config = dict(
    model='image VAE',
    bottleneck='kl',
    downsampling_factor=4,
    encoder_arch='vit',
    encoder_norm_position='sandwich',
    encoder_parallel_block=False,
    encoder_expert_mlp_ratio=1,
    optimizer='soap',
    lr=0.0034,
    one_sided=False,
    adamw_lr_other_params=0.0018,
    epochs=3.6,
    warmup_steps=270,
    adamw_weight_decay_other_params=0,
)
Rows from block 14 of the encoder of a small image VAE, named by matrix and row number. Rows with one number belong to one neuron. Each number is 200 + 30 x the weight over its row's rms, rounded and kept within 0 to 999. All counts start at 0.
After each neuron's rows are labels from the 100 images, of 14976, where the neuron reaches its highest value: "strongest on" is what is common among them; "colour at peak" is the nearest of a few named colours to the mean colour under the peak. Only what is clearly more common there than usual is listed. The data: rendered scenes of toy objects such as cars, trees, mugs and chairs.
# fc1: MLP up (encoder.blocks.14.mlp.fc1.weight, 640x160), inputs 128-159
# fc2: MLP down (encoder.blocks.14.mlp.fc2.weight, 160x640, transposed), outputs 128-159

fc1.217,142,201,214,256,203,239,193,222,177,179,143,175,224,141,170,182,216,173,188,224,144,179,208,161,200,185,242,215,182,260,159,229
fc2.217,248,215,198,209,182,182,195,197,219,210,240,232,189,223,150,183,187,217,172,188,163,241,184,197,204,170,178,112,229,172,226,166
strongest on: blue object; bottle; its colour: blue
colour at peak: grey

fc1.400,186,226,205,168,242,226,255,269,170,206,214,226,202,260,205,251,234,204,194,233,153,186,211,236,178,242,198,193,148,135,207,165
fc2.400,217,181,175,171,183,190,194,239,274,194,198,169,189,142,171,167,223,236,237,147,253,232,237,159,173,185,188,166,221,223,199,143
strongest on: red object; its colour: red
colour at peak: brown

fc1.359,213,213,190,187,177,234,215,163,201,208,228,209,162,183,192,225,168,173,164,231,216,221,155,170,187,217,176,164,229,199,251,206
fc2.359,196,233,189,214,207,211,174,226,163,252,198,207,222,204,173,201,262,191,256,204,180,106,229,157,229,182,187,170,221,213,195,242
strongest on: light from behind the camera; black object
colour at peak: grey

fc1.549,165,229,242,216,209,236,147,208,216,153,177,204,232,151,208,214,212,199,186,242,185,187,191,215,232,195,214,221,178,224,220,202
fc2.549,227,193,184,209,167,163,209,194,152,186,202,240,190,223,187,189,191,217,173,192,149,187,201,213,187,200,189,107,188,192,250,203
strongest on: airplane
colour at peak: grey

fc1.198,193,274,224,228,181,216,209,241,223,118,191,207,191,244,245,220,197,114,195,244,198,154,199,190,169,186,196,210,193,240,156,208
fc2.198,187,166,186,207,146,174,174,191,221,265,182,231,210,235,190,206,246,177,112,148,211,211,168,224,200,225,173,202,166,241,260,227
strongest on: blue object
colour at peak: grey

fc1.293,198,148,195,196,177,245,204,167,214,246,242,182,199,194,209,232,209,200,208,199,152,235,150,192,190,218,144,207,199,190,235,228
fc2.293,208,218,199,219,189,193,205,217,199,215,205,217,219,241,197,190,139,204,179,176,124,150,216,166,190,220,212,183,189,227,147,192
strongest on: light from behind the camera; teal object
colour at peak: grey

fc1.283,246,226,169,181,211,189,198,200,144,171,190,229,253,177,210,223,193,235,155,277,152,224,262,245,195,188,181,210,199,196,250,174
fc2.283,200,190,272,250,178,199,215,196,147,238,178,195,188,196,220,187,283,161,243,171,254,210,225,205,210,180,225,249,173,189,168,185
strongest on: black object; its colour: black
colour at peak: grey

fc1.619,189,207,253,158,182,217,223,184,210,203,223,251,207,202,180,199,167,249,195,225,182,168,265,194,182,209,191,223,205,182,230,200
fc2.619,220,207,198,200,214,195,253,241,228,171,182,169,163,190,147,183,184,185,209,227,280,200,224,164,237,154,199,252,152,191,234,222
strongest on: black object; its colour: black
colour at peak: black

fc1.616,198,203,177,198,210,132,214,154,156,200,258,185,161,197,185,171,260,188,233,215,246,164,195,216,226,190,282,164,153,212,208,211
fc2.616,244,182,215,220,214,227,177,132,237,135,249,237,110,181,191,183,177,248,147,219,181,175,210,190,211,184,184,196,266,237,152,187
strongest on: hammer
colour at peak: grey

fc1.440,199,212,166,222,162,198,271,158,181,203,197,177,154,211,183,249,179,200,120,208,201,194,130,223,162,212,229,212,213,179,220,255
fc2.440,189,175,180,193,255,212,190,177,191,254,165,155,195,209,187,177,262,201,236,228,226,214,238,190,250,168,196,180,206,176,195,217
strongest on: count: three
colour at peak: brown

fc1.637,196,260,228,244,221,209,159,196,176,188,185,240,216,182,197,224,156,198,141,254,214,190,168,199,208,168,217,221,210,232,183,203
fc2.637,163,214,174,193,171,196,222,217,153,182,180,223,172,164,190,216,212,214,248,197,185,122,214,209,241,189,165,155,169,178,230,204
strongest on: airplane
colour at peak: grey

fc1.492,211,226,236,201,191,154,130,227,171,171,172,181,208,166,180,233,193,233,164,209,261,232,167,220,202,165,218,254,191,211,165,189
fc2.492,166,180,183,184,136,217,200,181,181,233,172,158,199,203,188,167,175,218,216,236,267,186,175,258,194,165,178,186,208,228,160,210
strongest on: bottle
colour at peak: grey

fc1.422,178,214,204,151,204,194,224,202,171,206,248,215,200,229,196,170,260,208,301,212,177,197,226,182,185,217,228,185,209,217,186,232
fc2.422,232,204,178,223,205,188,184,193,231,161,196,205,151,156,201,189,209,231,119,210,130,198,207,242,222,211,189,260,205,202,201,168
strongest on: hammer; bottle
colour at peak: grey

fc1.162,195,190,183,211,168,222,201,169,160,164,213,193,185,245,170,190,268,138,239,196,207,182,228,203,120,272,202,175,178,219,162,242
fc2.162,204,199,191,241,190,195,175,204,181,146,219,234,192,188,180,169,233,195,236,189,244,120,223,185,219,217,214,235,217,222,156,225
strongest on: hammer
colour at peak: grey

fc1.27,181,187,196,235,176,246,206,204,258,195,254,161,174,272,202,206,210,168,215,180,207,165,266,232,188,252,158,187,174,206,144,225
fc2.27,207,176,198,223,232,193,220,203,189,223,251,263,197,225,253,201,174,178,193,173,172,194,241,196,188,203,196,197,184,146,245,194
strongest on: light from behind the camera; yellow object
colour at peak: grey

fc1.488,224,164,260,172,206,271,262,209,195,210,241,223,172,200,203,233,198,158,196,188,152,170,279,248,165,215,128,223,195,198,214,238
fc2.488,192,184,203,246,224,178,225,173,127,156,212,205,246,208,209,226,187,138,96,190,157,204,189,169,191,182,236,196,181,227,215,228
strongest on: light from behind the camera; yellow object; its colour: yellow; airplane
colour at peak: yellow

fc1.191,203,201,207,183,213,202,254,195,166,184,152,210,209,206,202,219,175,168,172,189,189,174,209,166,227,188,204,189,218,221,248,218
fc2.191,198,179,194,231,223,182,204,206,150,223,206,208,175,132,167,213,187,182,230,217,231,160,205,237,221,202,206,122,199,167,166,199
strongest on: white object; car
colour at peak: grey

fc1.97,209,209,175,205,249,208,298,231,163,188,188,225,244,197,207,155,232,200,208,250,182,185,227,224,249,147,279,212,176,206,167,204
fc2.97,219,214,219,174,199,189,180,230,217,167,203,185,149,141,180,219,166,239,192,188,165,171,208,237,210,207,179,250,218,143,207,117
strongest on: bottle
colour at peak: grey

fc1.192,208,185,180,209,225,176,191,171,157,161,163,185,208,235,154,176,230,168,211,185,244,197,183,234,174,186,250,107,220,184,192,221
fc2.192,224,209,190,235,171,233,201,203,199,195,205,214,216,209,185,165,193,182,222,257,233,194,207,175,177,203,185,193,202,225,161,213
strongest on: mushroom
colour at peak: grey

fc1.462,194,216,193,238,187,239,211,199,168,240,214,169,161,174,158,241,186,181,159,222,247,191,249,166,248,209,152,166,198,173,198,169
fc2.462,212,188,203,194,203,223,155,133,219,260,214,220,220,234,171,202,188,164,215,249,168,179,180,194,187,165,201,237,245,231,190,246
strongest on: white object
colour at peak: grey

fc1.241,200,186,225,169,206,166,208,155,215,197,214,215,155,236,173,158,233,215,257,225,199,172,243,160,199,224,195,207,196,216,156,161
fc2.241,199,199,205,222,198,183,168,170,178,188,270,210,207,151,179,179,207,232,206,214,140,227,219,183,170,271,196,111,242,191,221,200
strongest on: hammer; bottle
colour at peak: grey

fc1.501,190,220,176,146,267,213,204,173,129,205,185,174,171,185,217,171,221,210,177,205,181,167,214,168,258,183,209,186,209,223,213,228
fc2.501,178,194,227,221,178,186,195,151,276,218,171,192,236,183,214,206,229,225,196,203,240,158,125,232,207,182,213,129,213,187,227,179
strongest on: mushroom
colour at peak: grey

fc1.285,194,223,178,195,198,260,211,218,176,181,210,206,237,169,200,161,239,160,173,221,148,180,187,150,252,161,192,220,162,200,224,206
fc2.285,219,197,201,235,215,128,198,181,258,173,193,231,161,243,219,230,160,200,208,231,152,245,180,191,195,216,259,120,183,195,209,153
strongest on: candle
colour at peak: grey

fc1.51,210,250,199,193,208,220,162,234,219,155,233,272,213,262,122,160,213,165,250,191,174,172,237,203,223,191,249,184,191,228,195,174
fc2.51,211,219,192,221,147,158,199,255,234,148,182,214,191,212,235,178,163,241,127,218,173,186,205,222,210,223,177,208,206,212,239,210
strongest on: ladder
colour at peak: grey; pink

fc1.383,197,202,160,141,192,259,219,162,241,228,214,175,161,223,165,150,279,204,233,161,177,157,231,199,220,259,196,171,199,177,226,230
fc2.383,220,215,195,237,253,179,214,224,188,191,154,206,173,155,209,208,176,223,218,211,212,149,183,160,171,191,193,237,212,195,281,208
strongest on: count: three; light from behind the camera; blue object
colour at peak: grey

fc1.263,198,152,181,227,241,211,224,236,171,221,176,210,198,216,153,191,170,132,194,179,249,243,201,159,231,221,200,167,153,205,150,163
fc2.263,219,244,174,179,238,191,247,206,226,184,224,210,207,174,198,188,271,217,189,165,227,190,251,227,167,202,217,158,204,209,142,197
strongest on: ladder
colour at peak: grey

fc1.576,202,262,202,205,177,155,240,202,224,211,192,207,247,162,213,141,163,233,211,217,261,188,180,187,220,160,269,220,202,253,126,204
fc2.576,195,200,197,196,169,213,182,184,188,180,224,239,167,211,255,253,196,206,122,245,147,280,179,204,222,194,195,141,198,221,256,173
strongest on: bottle
colour at peak: grey; pink

fc1.176,203,260,159,208,245,177,200,228,179,180,185,206,176,215,160,227,214,162,127,199,214,156,184,182,179,203,204,185,226,188,248,239
fc2.176,185,161,199,245,165,206,197,180,141,232,213,214,194,208,214,198,169,182,201,238,158,177,180,225,216,181,181,161,234,175,220,178
strongest on: white object; black object
colour at peak: grey

fc1.426,188,237,175,191,189,189,204,151,170,219,240,173,175,232,227,240,194,235,243,204,261,231,216,215,184,183,233,176,157,199,201,238
fc2.426,237,181,199,176,182,193,213,263,182,161,210,190,228,204,202,229,178,202,194,182,150,262,195,237,219,210,174,231,224,258,214,200
strongest on: red object
colour at peak: grey

fc1.510,178,236,263,190,217,206,165,271,192,213,199,235,238,192,215,203,155,152,209,216,171,173,190,161,231,172,152,214,191,203,193,204
fc2.510,189,196,233,263,165,205,168,196,210,212,174,221,198,224,187,176,145,191,192,220,195,212,174,210,198,206,229,164,207,201,239,219
strongest on: light from behind the camera
colour at peak: grey

fc1.95,254,211,226,225,202,163,166,206,163,129,141,234,236,164,138,230,150,193,124,182,142,198,216,200,230,171,202,184,198,187,228,205
fc2.95,157,175,139,207,214,194,186,175,236,221,212,173,200,214,156,200,179,202,263,208,238,181,176,213,205,182,189,131,155,199,133,226
strongest on: white object
colour at peak: grey

fc1.391,197,210,240,288,196,164,188,257,179,158,176,197,264,166,206,233,207,224,153,212,213,202,192,210,195,120,227,238,203,201,174,181
fc2.391,180,198,191,176,121,214,252,198,233,217,242,192,223,204,196,146,187,182,200,166,217,226,209,227,247,166,222,174,204,225,189,183
strongest on: red object
colour at peak: grey

fc1.317,201,162,190,143,190,225,249,122,219,222,173,214,173,237,184,166,240,231,259,153,202,200,195,204,185,261,179,171,174,189,229,214
fc2.317,201,185,200,244,215,176,178,223,177,190,149,197,213,151,187,212,202,225,166,199,177,221,211,219,163,206,240,292,240,171,224,224
strongest on: light from behind the camera
colour at peak: grey

fc1.598,146,196,161,226,216,194,247,205,226,213,166,155,190,184,193,222,246,169,236,206,188,212,123,201,144,183,218,217,214,210,161,246
fc2.598,224,199,191,218,205,224,211,196,187,201,223,202,208,246,191,151,182,194,195,217,220,224,184,162,171,193,159,153,221,178,278,179
strongest on: mushroom
colour at peak: grey

fc1.163,176,236,204,292,196,192,162,260,232,184,201,224,193,170,212,209,184,98,187,284,247,146,209,150,162,197,223,188,207,256,230,195
fc2.163,196,208,194,221,141,202,227,160,166,159,254,232,208,186,179,195,173,198,172,153,191,268,200,191,229,233,198,169,186,204,258,240
strongest on: airplane
colour at peak: grey

fc1.372,211,175,206,218,232,204,256,241,146,200,256,217,171,288,141,202,206,216,198,165,181,222,177,192,235,212,158,186,200,172,184,162
fc2.372,223,219,213,182,218,148,209,197,194,214,201,208,186,149,165,218,207,179,227,184,286,197,200,164,195,207,220,214,181,208,223,210
strongest on: orange object; its colour: orange
colour at peak: orange

fc1.506,206,216,219,213,196,243,226,241,193,224,193,209,264,205,226,251,193,207,172,203,166,169,229,208,144,184,155,220,195,191,229,182
fc2.506,159,224,183,187,247,162,212,228,174,105,201,197,198,223,185,207,210,211,237,184,223,237,218,130,188,198,186,209,178,207,200,203
strongest on: count: three
colour at peak: grey

fc1.215,188,268,180,255,161,183,169,218,199,150,169,209,248,167,168,233,194,198,155,224,242,191,179,236,161,153,255,225,207,277,149,207
fc2.215,182,197,192,192,173,207,217,173,210,165,256,210,212,236,177,220,236,188,169,188,178,245,171,269,228,164,183,190,180,202,169,185
strongest on: blue object
colour at peak: grey

fc1.168,291,178,207,216,205,181,148,199,184,120,206,152,221,203,173,210,174,170,153,162,185,218,255,191,239,188,147,195,209,198,186,192
fc2.168,191,156,164,199,215,200,199,216,217,161,276,263,268,213,230,191,153,199,232,272,160,172,197,239,170,256,234,224,206,220,166,152
strongest on: yellow object; its colour: yellow
colour at peak: pink

fc1.161,181,217,250,221,241,135,223,166,212,144,190,214,209,254,250,215,192,230,167,177,220,186,161,194,174,167,205,161,207,181,227,156
fc2.161,206,194,178,148,193,243,201,206,211,192,191,187,155,107,210,187,149,198,187,223,221,219,193,210,202,186,177,213,151,151,235,198
strongest on: ladder
colour at peak: grey

fc1.114,206,231,206,236,191,181,202,222,161,187,191,172,242,209,150,259,144,175,137,109,216,199,194,161,204,217,141,206,198,188,189,179
fc2.114,219,170,187,155,232,176,188,145,238,207,217,191,207,186,218,180,226,211,191,215,252,252,197,163,192,212,212,168,186,188,192,227
strongest on: light from behind the camera
colour at peak: grey

fc1.630,201,211,176,229,215,256,218,197,170,138,179,158,167,239,175,241,214,162,188,162,152,224,224,247,154,218,196,159,203,165,192,213
fc2.630,203,189,200,229,176,183,182,175,225,175,223,243,243,168,210,220,160,218,210,196,211,176,203,194,182,231,202,188,211,215,258,221
strongest on: black object
colour at peak: grey

fc1.255,200,212,213,219,256,211,256,256,216,218,170,238,235,181,186,202,188,202,200,186,179,190,225,200,172,137,219,218,180,189,219,184
fc2.255,201,230,228,178,245,193,208,196,151,225,270,182,158,184,189,185,236,193,220,182,224,199,271,239,224,217,168,218,184,241,201,163
strongest on: bottle
colour at peak: grey

fc1.423,196,243,245,202,178,182,199,232,270,202,202,238,211,198,156,197,249,181,219,186,237,225,239,189,175,195,201,181,252,187,200,201
fc2.423,216,203,212,217,176,173,218,209,198,206,185,186,233,193,247,193,165,242,177,176,252,175,148,237,199,226,198,219,199,271,211,272
strongest on: table
colour at peak: grey

fc1.326,230,167,269,221,216,217,248,187,218,180,215,180,207,181,180,199,222,240,187,223,182,139,244,245,186,203,233,185,201,222,188,190
fc2.326,204,210,161,183,171,205,183,187,157,211,226,252,203,145,212,239,194,194,170,158,209,218,161,218,210,160,154,169,202,159,248,190
strongest on: bottle
colour at peak: grey

fc1.405,202,194,190,196,207,143,269,209,166,201,197,185,208,227,182,178,213,162,189,181,220,233,149,176,263,237,183,207,197,223,188,186
fc2.405,211,209,198,207,204,184,203,216,268,187,234,155,205,130,194,249,208,210,181,205,97,130,144,234,202,197,241,174,211,220,216,230
strongest on: blue object; red object; its colour: red
colour at peak: brown

fc1.298,187,193,222,209,215,224,174,217,182,207,161,146,200,197,124,234,134,208,143,212,144,226,164,163,203,150,140,226,220,220,204,208
fc2.298,186,178,178,208,158,216,210,205,206,275,202,271,236,188,209,206,181,191,240,188,182,248,172,203,191,151,218,160,216,193,151,212
strongest on: black object
colour at peak: grey

fc1.502,202,201,224,206,176,211,222,249,186,179,150,239,250,202,189,227,245,182,175,196,134,195,238,226,225,175,238,215,111,195,189,188
fc2.502,213,203,192,166,181,190,196,198,226,223,199,189,190,246,173,233,192,207,214,214,224,203,248,197,237,223,177,295,204,213,181,148
strongest on: black object
colour at peak: grey

fc1.523,161,245,183,177,174,168,223,214,256,218,243,270,175,200,177,184,193,191,233,240,147,199,232,192,147,194,215,210,207,207,223,198
fc2.523,175,151,182,229,182,237,171,209,207,148,272,209,186,201,201,153,173,212,204,196,185,247,239,186,198,230,161,243,199,151,270,184
strongest on: bottle
colour at peak: grey; pink

fc1.76,210,153,183,198,211,173,149,179,180,194,183,187,151,211,163,204,169,181,194,181,179,211,191,256,188,149,193,167,160,212,211,223
fc2.76,148,225,160,234,200,236,192,178,155,200,136,169,269,174,180,173,202,176,220,234,227,183,202,222,213,211,201,178,207,207,209,238
strongest on: count: three
colour at peak: grey

fc1.473,239,242,191,224,177,194,246,250,237,173,207,168,289,207,224,239,157,261,190,161,166,234,194,188,215,212,189,216,221,211,193,151
fc2.473,161,201,272,202,218,182,173,248,253,182,245,223,232,257,249,237,201,183,187,187,183,260,240,182,174,227,191,253,187,254,132,206
strongest on: white object
colour at peak: grey

fc1.84,175,237,198,171,181,144,212,189,180,169,241,236,158,197,261,240,183,233,162,216,208,211,178,173,221,193,215,185,214,213,216,173
fc2.84,195,201,199,224,180,224,179,188,197,224,206,166,212,264,161,169,225,130,199,233,191,180,148,174,148,232,178,146,174,252,227,203
strongest on: green object
colour at peak: grey

fc1.347,176,183,226,199,172,200,185,157,215,190,243,224,160,182,116,133,259,179,235,197,199,178,226,182,200,206,239,166,226,187,193,204
fc2.347,246,185,182,233,162,214,198,176,221,155,213,245,190,180,247,234,192,259,100,195,168,215,196,167,190,223,177,137,193,205,288,213
strongest on: black object; bottle
colour at peak: grey

fc1.259,203,202,206,197,256,219,145,209,209,214,208,165,191,200,173,170,241,148,225,204,173,171,284,190,269,269,233,176,198,180,206,186
fc2.259,199,165,205,232,189,192,190,199,229,163,170,193,174,185,208,216,149,239,217,226,190,190,183,146,184,217,195,196,221,225,245,220
strongest on: candle; ladder
colour at peak: grey; pink

fc1.507,179,268,210,234,216,195,172,217,177,166,190,251,186,173,239,196,202,193,161,250,167,127,236,171,220,204,213,181,186,234,213,182
fc2.507,207,213,179,198,175,204,178,164,214,209,224,193,215,185,147,177,205,208,220,213,175,210,264,228,194,185,215,214,197,234,233,188
strongest on: airplane
colour at peak: grey

fc1.494,197,200,214,178,154,162,247,191,209,268,216,220,180,284,215,199,194,277,253,197,274,222,157,251,194,185,211,188,209,187,194,163
fc2.494,227,192,180,214,183,241,209,252,173,186,169,236,191,150,208,195,201,217,176,185,251,198,252,186,194,209,155,251,223,214,227,207
strongest on: hammer; bottle
colour at peak: grey

fc1.638,190,227,224,204,166,202,218,185,170,220,202,156,185,190,225,208,187,188,156,164,207,224,224,184,219,196,190,177,180,176,163,221
fc2.638,197,213,187,204,197,200,190,192,295,195,209,203,230,215,203,205,216,162,263,230,154,188,222,146,173,238,228,213,198,234,200,198
strongest on: black object; mushroom
colour at peak: grey

fc1.530,197,222,183,204,201,198,193,121,168,151,224,217,163,189,139,154,275,198,236,210,207,182,190,194,199,209,239,176,167,210,190,218
fc2.530,240,208,218,248,169,183,193,123,125,181,203,248,168,228,213,194,175,218,137,227,174,155,232,234,145,211,148,205,213,174,209,183
strongest on: hammer
colour at peak: grey

fc1.204,215,189,211,145,239,179,201,118,170,222,205,202,164,221,175,140,235,185,224,246,181,169,209,155,210,198,230,151,207,210,217,214
fc2.204,206,234,209,212,232,202,211,186,138,140,182,241,152,180,193,247,215,239,209,222,180,154,118,194,166,239,173,124,215,182,241,215
strongest on: red object; its colour: red
colour at peak: grey

fc1.291,221,253,183,226,226,181,167,173,136,164,193,206,160,185,189,216,233,206,150,241,176,215,187,234,209,210,221,197,160,241,214,197
fc2.291,195,230,215,218,168,218,195,112,235,227,157,219,219,198,203,174,152,186,239,194,198,189,202,174,204,178,216,164,205,203,226,224
strongest on: white object
colour at peak: grey

fc1.532,159,230,184,233,209,155,199,147,215,245,185,193,178,167,178,178,247,151,238,270,236,139,182,157,156,217,248,204,218,180,176,219
fc2.532,240,216,199,195,179,202,198,159,175,167,222,240,189,180,173,189,216,242,195,195,151,289,202,191,213,230,200,139,205,254,188,236
strongest on: hammer
colour at peak: grey

fc1.225,206,176,169,247,179,261,189,164,191,143,173,156,191,179,133,244,154,230,154,232,159,207,144,241,147,165,234,172,220,208,200,197
fc2.225,202,160,196,176,214,181,201,162,163,217,218,177,190,166,165,225,264,190,217,201,227,239,192,184,243,210,214,145,198,196,206,215
strongest on: red object
colour at peak: grey

fc1.486,250,246,227,212,152,226,173,185,222,130,182,190,201,184,196,235,195,211,189,184,199,234,225,263,161,200,213,189,217,191,256,161
fc2.486,161,190,215,217,164,193,205,252,194,267,225,204,194,191,202,183,101,202,190,171,189,170,198,191,245,210,214,164,191,272,219,224
strongest on: airplane
colour at peak: grey